config.yaml
arch: "unet"
model: "image super-resolution model"
dataset: "reaction-diffusion patterns (Gray-Scott)"
train_examples: 95000
image_size: 40
crop_scale_min: 1
horizontal_flip: true
task: "super_resolution"
loss: "l1"
scale: 4
norm: "groupnorm"
hidden_act: "relu"
weight_standardization: true
widths: [64, 128, 128]
blocks_per_level: 2
block: "plain"
attention: true
upsampling: "nearest_conv"
init: "xavier_uniform"
residual_init: "none"
optimizer: "muon"
muon_scale: "original"
learning_rate: 0.0097
momentum: 0.85
nesterov: true
orthogonalizer: "newton_schulz_5"
adamw_lr_other_params: 0.00083
ema_decay: 0.995
max_steps: 12700
batch_size: 256
epochs: 34.2
lr_schedule: "poly"
final_lr_fraction: 0.05
warmup_steps: 630
weight_decay: 0.05
adamw_weight_decay_other_params: 0
Rows from block 8, named by matrix and row number. Each number is 500 + 40 x the weight over its row's rms, rounded and kept within 0 to 999. All counts start at 0. Numbers have three digits each.
# conv: 3x3 conv (model.decb.0.0.conv.weight, 128x256x3x3, standardized in use), inputs 120-127, a 3x3 kernel for each
conv.51:489449552501415559562461503529561500517476457468491476507547493465568518508512470579440440561463449563532530496490467473509489518549469534518550483495567521499533455445555489442559537469579474496474454453502431458535
conv.52:503513512483514553380512552491557510471499521483466522498384465542449482555518584459546456483545475578536517512483482517512484476490508484553446507492488433518504560530542588546551478479487458480483460435447446464473
conv.53:622503474540499503510521480532403537531423593511367561426593537461499488507475482484483579521427563514440489511443471485474521515513502475460512540521555580524559515477484540575449508573468425474464397472505403488510
conv.54:512533530571529528499499532495524503511469444483487510509508532444429467464547557462603476446551536549481517463465445434435470464584489430535494521473452493528577534457470502508521489492520481512513503489571546437523
conv.55:499453385537583576564534446576493509487497583547495506365527522466539464493515477524505510598594530539459505480557586476521574446483519502441510488447530488541540561550531521623574513578553533534468428452465472484536
conv.56:521491548530498509524481508457452479430488493478449467554547547448485569528488558487426492584559509481505495530533490474470527565521535511445486465499498601535482475444514508411413486458458479495500511514517475494541
conv.57:439490501466462508533462514496604515419492472544544556481491548559489542483443452421481416548533538506474533561578544510460508485563590529547493515533550538484543488484471466507492490486482521490447575492439594581460
conv.58:460497514488513483497480516490481482515590476414523495495528504460536496484488490560556510461531503504469513450530463494507479513515515431496464479545490467444476536459537508543486514525464565457505561521485491437447
conv.59:506523435519563459471555456494430546474495559530496591474401509578500508421474468372530471503528527472458522467551537512533436506541473572456419623598615464485570451559430494601451404505460506541467483544469459510517
conv.60:459517514447481535458476426484501548529471543512419505448466429503526529495454521446523514455474508494502485603447410519521452546487399465431530497453500431456532505471488542500571493489549528537439549542514477473531
conv.61:463455442523554436600587472604528537516435481528513554538460494519560522453494457444491507502518533554451431454409434470526456399513501529521451513464474573542489507493461514539547525554516454470464556492508439466523
conv.62:492550542527647485487555447521508468497524546444569566500530475493489527561451492523459543554549489481459443485509527490506496551468544515461434564543529576509492535565575508539486546582559465563538463478484546465489
conv.63:563471451553473563583465515530467549525509600455432557439551576468490515556493444489450480469523472580507507436524611497459581579473475529459462494467495453469518431413430566546516541565492453538474525514474498508472
conv.64:452500447493575472464507541529482479470447544453526550427539556436498579522455450408469391534549429541485478509566573560505611536519540461540451466545414504495469525541510493604514514527488526521497460466431486482450
conv.65:563439507485503485544568568514510556509460511533505539411519438512542525426475511481555555582516487486515484470487520528509518504556577432431508486533506469426432554532552479453487507538512547534562443521501506452505
conv.66:409511508399521524453556531492510521445533533555484557507504489488493485524477468493497492489439508527524484453485530473456452509543504484446451422459380452513446480480407525550469469478415540493490519533485569515508
conv.67:503471522544516546566532471502512467534461501530494483490538521387495468484549500541512472496573555445484432468515477498487457539548453445511512437573466524567511489495462443426411469484465557489460489480485443477567
conv.68:504499523513450506478478534517576538522537463518529476465449497491524601447473528574501553429403426556608586484477404446586537468563461529557578472456536443457507508522512516522541536506550514429458565528545506418441
conv.69:514534571513505566467425499500553451484587424481516470493506483498596542501533459546494486536431469512538519525510466504544536488445551536574455440469499493551470483519454494515496488479432506507512538574463442516461
conv.70:542503500507560464505505531416544525489503491467538514454511480525529515439474510518451473530580552519421476583415471563497505523487532472526444518590493457491483491487542454561535524478422436509515555549478464565484
conv.71:450504475405498479548495448490526477525529439480499426459499492484477483492452559569525503473487522489474413463457401526487440506501529529518539508554542429545512566484508520489515549579571580494479443429462553515536
conv.72:422467551495490583488415500428462555534503508522473524607475529596494526510470563471531497466509515416505507408489541435517500381604592532477556503418565535474520497523558547461502564447534474521505507527468570498495
conv.73:459594512508502526464402530460486481519482465483424476530496505503521483534530504471415439509491495487521432549481498570521471535451483488546531472522476476545505460452442452461473501516482418468461423451387522517426
conv.74:532441496561459538546463534539511553479468479497500511528484453489519492479571543524469519552477533454492501497525488474535488450509519427512486433454400511462456373390492470574510555474433496488534482605589477506460
conv.75:494502493516505523555534583518531468492518467485520488473548460506464476490508453512475449527618502386428497432468496469544450563533392479510475507556432455473492593511511430480542446479540629555500451544490509529597
conv.76:539579488522529460444487469504600497601524503656484558510470574436434543545497520548538507503478498517491491460576515517536476454515461530455494598442505493421526507482456489504573565561601495433549506502505481494480
conv.77:458400533467406481525581544544486534440469476525522516617505499529463472488511377531538528559481537488488484517473605515496417446564432462490489506517531471485515519478427487543477425488488588519496530528431445467495
conv.78:485500485536547485467546471541554560541477586497486498490465553454446490500547543523484536498490403531538529477500545469492506457533586534562501404423472394480457504516473542562525438528575502484481483485444500485488
conv.79:487484501488485501559548537484461449562568423538568438497525486519545531460520531609495456624540455527517510459511425469540504411557479435587506487598493471498515475390474481438490496486498509502497583573583543510569
conv.80:517427520467419520493499519526437533530467505429486476467477520488532502462574458536432483542512542615490474475521467500454445570495516450502466509507477533529422476536515571607529456514434519540607532521544402447524
conv.81:485516450503510536566562622407446525474435487501433526484531467445403495554460533461495557456448491458494434420527479542500439496432562544578479510613543432497497471483414465554533435504490495448590482412538501502554
conv.82:431500547519449518478483533531504482534501486550553512574469470549488531497500536498478453466485445567535476501587508462499519422430542440579571480501493505473500495487577439445552559477498596468395601455452536486444
conv.83:535515536515554546552502439554456484573544538559590486507511443495516474428544488466456480484517490468501501421484466495489440452492437535463517492553569442565553527481531531492540526501554567571545474475558443522585
conv.84:508520443536556507437484488525530467603560479526496500500495447495510568438519486477517501532511539593575550487481490526494482475552486595475491495474460450431529497505447566531544522486473506481493522445545522422547
conv.85:521483521472504458539534443508483476473431483438460503549516550520445535500575446517454536505483468534494550545495466492452524544499558517485504502557489499501525498491591484425490521487458532479517568503447477458455